Rows from block 10 of a small audio frame classifier, named by matrix and row number. Rows with one number belong to one channel. Each number is 128 + 32 x the weight over its row's rms, rounded and kept within 0 to 255. All counts start at 0. Numbers have three digits each.
After each channel's rows are labels from the 100 clips, of 14848, where the channel reaches its largest size: "loudest" is the band of the loudest frequency at the time of the peak. Only what is clearly more common there than usual is listed. The data: Morse code for random letters and digits, with fading, noise and interfering tones.
# filt: filter width-3 conv (model.blocks.10.filt.weight, 192x192x3, each kernel summed), inputs 0-95
# gate: gate width-3 conv (model.blocks.10.gate.weight, 192x192x3, each kernel summed), inputs 0-95
# out: residual pointwise conv (model.blocks.10.out.weight, 192x192x1, transposed), outputs 0-95

filt.53:144134133181133169106129140064205141141174166142148129075124077128202170120138077115177103136131143142079123052105067127097091109123093132113117169053104156112102220103127133113132120124103130114151074119102147164150141153142114162147130175084171122111137160110142125150156169118145063124
gate.53:069107111157168092138142127118119124155116143137116185153135175130100163118124098100171139070127140128025151156146164126166138140127121102148132168065152136128156134137144115106114066152144156142097119136141122167130101156117200153068120162056085149136096171149103090135096123132111177109
out.53:130133212084150137137151121120217110080124134091138158116108096132080114144153150118159121164112163163183130157149140153153078120150146094191091107089074146184148142082144087125101164136088155169149160145143137125052137138095188178200125175108131055104098089119087082133085139130133147152
loudest: 500 to 1000 Hz

filt.103:103139060131118158167114133070107121158107189141091079147116160136096133155159128142109122110094110148071141120165120116138115143120122127137111165090082130173106081104024128090101047107140128139121080101086120113125099106112077131130120105105170222113163095151125099092093157105135115134
gate.103:118147077165164130131099075135193089130126098153156118091152138116128101084123183130093088137184150183137134178128082086096202122169155134132141147129153076135130149078097158122152094122114157115108145144110129132158066094139113198110205100086081119146095126109169127180107167135099121117
out.103:085111107156098154044149087139144132187136152091147132087091115197133122125157101160132090122150054138099120161116175082113174114128112107147086160134125110129154107150088129140103087118114159135155116126121119072060098071112061094111100146133171132128094116164122147126055118193114151167
loudest: 1000 to 2000 Hz

filt.118:171150144116122194179122155139101140156145119152198149130127067125181160125160111159178175180147144119140132088134175094124129126084211110153152149131111155140180139075139112145148123176117091168212100153144156125139081125152155073174156152156096141070125166162167117104136124091162139147
gate.118:157132063099116145143120109099087094134119149083111123198099046121165216065143158118142091124141138158090184113109097122104112153138154120067138084129156135147099166115120092109152148126097124129062155139070146121152064160125165181100136138148129152114066123081090097073149137096099117110
out.118:118110202138164211115084129131097103132094102120074154136086140150107095119152094092171105059149160157144149130123113170168087102123124133162088178187146159141120140074133100165118119177132106070146073165175103111070106093167099142132163161121121110082159142043142100127122104166173161162
loudest: 250 to 500 Hz

filt.110:148152120152141114107084126134177140103086135136180136114142095099157095123121189199154138142149161133149139154125159097143115096127145104162191101115125140134128125146083149212181119144103123142115135144167128182122145197091120114137123178120145094118177134063088164178150160114137149126
gate.110:106081122137088110115122193141162147158159171120083099091138134103162091116092107162133104134134138139145181145062138119152104110162144105142144139151099087156184163128127081064146086095141110188144153114176155127128171120133132097160117123114135138142116123105144123154084066080106089159
out.110:131130128140134099144114125150088149135192148140066106086114058087165168132137089163091074118143081148128102113169150087108139137129123066150039192078123139039137093100104133124097147106150109140112173171072139076079119119111143134151131098118034140123137087074115108128086096100082122137
loudest: 500 to 1000 Hz

filt.64:073129159103200090129131115147094148107130191119129123060128083189204099200200152143112111140130143120105139097131174161148136073094124112180168165230107154142134114155110138069103103177111105097102193104155146131165122140145133137102103142098105094105129139093116175149164114134124117102
gate.64:105085119109207097137114131180123157126132140104135146090135114143174089112162131122109106090155091111155111102165131102136190124085131132115187157188055091120123147113104062113095119137110173088111065182113173100138207118160161144153164100089141114103144163122151045172112124117112139169
out.64:157174155165159134128117157162105110139115204128133167120136070154201114142106080099112145122064175151100153152094127147144132133097112168084167095153134089101137162122073132152095131121113110165124163079123101071087138111063169149093140152116071151049163162165084138152097057100121137155
loudest: 500 to 1000 Hz

filt.93:175133111111180105095109144125144119145093198141093151133125088143172131131146138153092063107171157105099127089165136169191134092152139132135222133125149153128097118235146120148143092153087076064222128159146113054165153103135191116119086122136177103116134113173163166094081149163108121162
gate.93:086114133138122109118103081126114153127101167097155153082089109105122148074152120153147122113141148150192129116068115171146115205155151116104107158125113036066136093088068052138138104132169124152098104141171101119167112097148179139205114125121158135162118145135151099069101136080129157158
out.93:108142137144148050062129139137160154154165061066112139145115095097089110168146124134101139148141120108113116113069104119113177175101119074131124103154136093042112111103128132121169071147049164060108127135135034137136162104151120133070104105138090126137129138113134087138111141079146177100
loudest: 500 to 1000 Hz

filt.24:110082126156093074115063095127098107146151140141114140119052122147081133089099109115105117088120158060071056150151134109127134083143110130125165124180101115139100127118141159077139202107120101104155161120160186143182157090194197134174160145134076090138172109111089116125106122146115114069
gate.24:097097139140109186139161131063140061192083070095106175067116138120151119127160137148135182138123138128130156181125114123143100167098105139142132121126121122140137135110128058109169101098112170102131181163111139096113175159171145114191127121175081162114158099106129134099217075192134109095
out.24:139157135140134196176073147107135039165108185210118111060163105161184120180147126101129133154148171187184102157155103102175170116109157131133123178110125165165148111079139100121141159103103129147109084155141078119132073070115095174123103129096163132137103159092174144126143087165133130172
loudest: 500 to 1000 Hz

filt.33:149142115107124113099136097212095116125127123123150163107131139113070116140148091089076127091075065145150155118125085133167132086099146115123128141114173181175123168097136184132181144088155106185124158149153104141135167136170092162178159130161180135191114160114068109185119182142100147140
gate.33:131105118114108195119130121085198135166107067151119098199104125079153180103100158137143102087116102174080155149151149137122111114170107143142134128121095140160134052165167137183175095078111104189119126100131104093141163153139128146154137113147098024130148080151092101117124139145121109160
out.33:136143108168129136179168096100112144131079145153037132171139101139140155147148080080117190120146096125067147148134134164174146132083151119115117187179161061126139151186095116127074095162146103129121142134174125176113123174152132190103133103170133109158124142141200104153128115168164133181
loudest: 500 to 1000 Hz

filt.3:122155143092133087165100106152140131150110159116111132162150114100127110145169132133162135112139126079111112126115131138091127145114117105151150160094091072053114136092089080084137109106196074197163127110105110146134090105114098143159136171112108158111159099086122096155117094041110102104
gate.3:165102129123095154105137147111136115099148139139177107131129149179172129065047147113123113127081122139198188147160115175081149160121092077135132102111163117114151113140097089131120107106142112158133128113140196117125107128183120200131120090105172115109123117090128094148063136108104083126
out.3:133091077128145159122088143109138110131058122147120090133112101132168118107150186120145173104046117154112115143062127165126163147137166119123188102111130156224189097175126139082180154191114159145162143089074115124072098090135125116102111132135108142142147129159119121161119143138162157089
loudest: 500 to 1000 Hz